Rows from block 2 of a small segmentation model, named by matrix and row number. Rows with one number belong to one channel. Each number is 500 + 25 x the weight over its row's rms, rounded and kept within 0 to 999. All counts start at 0. Numbers have three digits each.
After each channel's rows are labels from the 100 images, of 14848, where the channel reaches its highest value: "peak on" is the class under the peak. Only what is clearly more common there than usual is listed. The data: rendered rooms with furniture. In brackets: how many of the 100.
# convs0: first 3x3 conv (model.enc.1.0.convs.0.weight, 64x64x3x3, each kernel summed), inputs 0-63
# convs1: second 3x3 conv (model.enc.1.0.convs.1.weight, 64x64x3x3, transposed, each kernel summed), outputs 0-63

convs0.28:499489499500500501501495500475502500499490499502475495500495500466499500492500507502502487524424498495494496500498503497500494492493496500524502488498503504498499375508499492493384484503502496
convs1.28:482489556500491501497410507557501528482449498504499518505550497507510496500502499501497524477499500500490501405511511525503511502506492507497498490495499505485500465504451502517536496500522526
peak on: floor (88)

convs0.14:511509499503492507514500482507497563499499503500503504530481521450493548500500497499501515496485540503500495498493497476517466502547503496471527520505490533565498476494506501493488494499576410
convs1.14:498512497561493398493477491499490467486485510503505499488504478502492476503517494500510466496488489497512520490484502472499518483498439444502482507502445504476487454552492510498474477502479503
peak on: window (40)

convs0.10:502486502502497522502493528500505501497498497498501506498474498544480505491499502499509504491499506498492495500500501507515499460531503502500511511502500345545489522503512470507470525495518546
convs1.10:502510488501477507496505536481445497505561447498501481504501413511506463499522485496476498493503518507507475421501503510527498504485497491481502494500500459464503464487527507458534496501492510
peak on: wall (63)

convs0.26:504490503502498507500502503506503500520486506500499515501441511476495502500500503496504484483524488402500499499496481491501499496498501504459499501498510493506498398497477477414498530479501533
convs1.26:498503461501523508503553525500469500505479502502474470492604485596494496489513495484496488505521507495531491472499514523509519512500499534499492497515499503468452497503508510499504465517498496
peak on: arch (27)

convs0.0:508499496499499496513500495495498500500500498502500505492469503501500498501502519500508522487515470344505503501499460496531499495494490501496502495478427508496473451504500495503500500492509510
convs1.0:493504512512509496499495509478499509504494556501481480384505499508499502501520500471506494497497510401495495494515493496487479506502551512500493493539499493497502511454459503502504501498501476
peak on: wall (63)

convs0.1:489524465499498497513500468496481499496506497505475481493411496484502498500500502506500491427491484495498506499495509494494421492479492469428501501524489491485468427471504498498497492505489497
convs1.1:506489548535500502460537500346502509509504489528468496504479501504523508490518501517505475502497498520497468517513500527500487490502498532498497501509493497512510501502501504499503496483516491
peak on: floor (84)

convs0.53:524455483507502500493498512470501514496500509498480505479478501500483501502502505480500503496499489394498502504426502503514503501501501503470501416492503500511499499438498500501435507496513505
convs1.53:513592475513507496494496492501497482405499496469501494505527467498486503516514427500496496506501498488487497493498508446499498495500508490493476527502513517504497499493491529500498498552478551
peak on: wall (69)

convs0.25:489490501501500499502489502493500519500490500498501499506474518489505491497500519470502492499494495470482432500481469391523469501502501501500501399489501504498510499501501458493459503502459512
convs1.25:505542486412490495528507477503504496517516495479505457503509514530509437478503465519516499520492518494477503463510505489471490515500580512467496504537532512488520498489534538492514491502513487
peak on: flower (25)

convs0.40:513473513498488499512475522470505499486479501500488554500461516512500496494500488509508525487402488496505492488497550521508499493496500500530498484497484493493494501480502422482410499493501519
convs1.40:488431472477506506498533573504504513501521450503519428503517499500508520473514502502499459491509512494499485498505500517491505505499486523551533515497512500497481497479569438494500502498502500
peak on: wall (81)

convs0.50:504498496466499503456503509501501501456503500514501494500502501500491500500502430518504497507501472520499527501501611407505501522488500496500502511504501463464534499472500498509501495499475484
convs1.50:504486507469493471491486521500503497495494491497499494532491534477483509468511520400480485487517454501488480497488466524499491445488499483441514507501494503502463464484468438500504477476504481
peak on: floor (97)

convs0.33:502425492501506503413503504494499500507447501501453516501483496503407500496497497501494496499502511488486497492499502507502507485539502552503489502496515505510494493520499561538497512494503528
convs1.33:486504495495495505489481507481497499477442504490502461496518507500499456478502501473501505488503500463497505486443499481561501446500507497496509445448510500503506458403486495504500503500508515
peak on: window (65)

convs0.4:501501452518502532498500504499498520497499503475490469510497508517488506498501504507501482500494489367500499504499501507487501491481456505490507507462483510404499503475486497498502502500509516
convs1.4:498499493497518579510496506499517500504499547505500501493499364496503490502515500501503501501493580500498497501515492485518497547526503494499504494492498528500494510494495508500480499500495500
peak on: wall (79)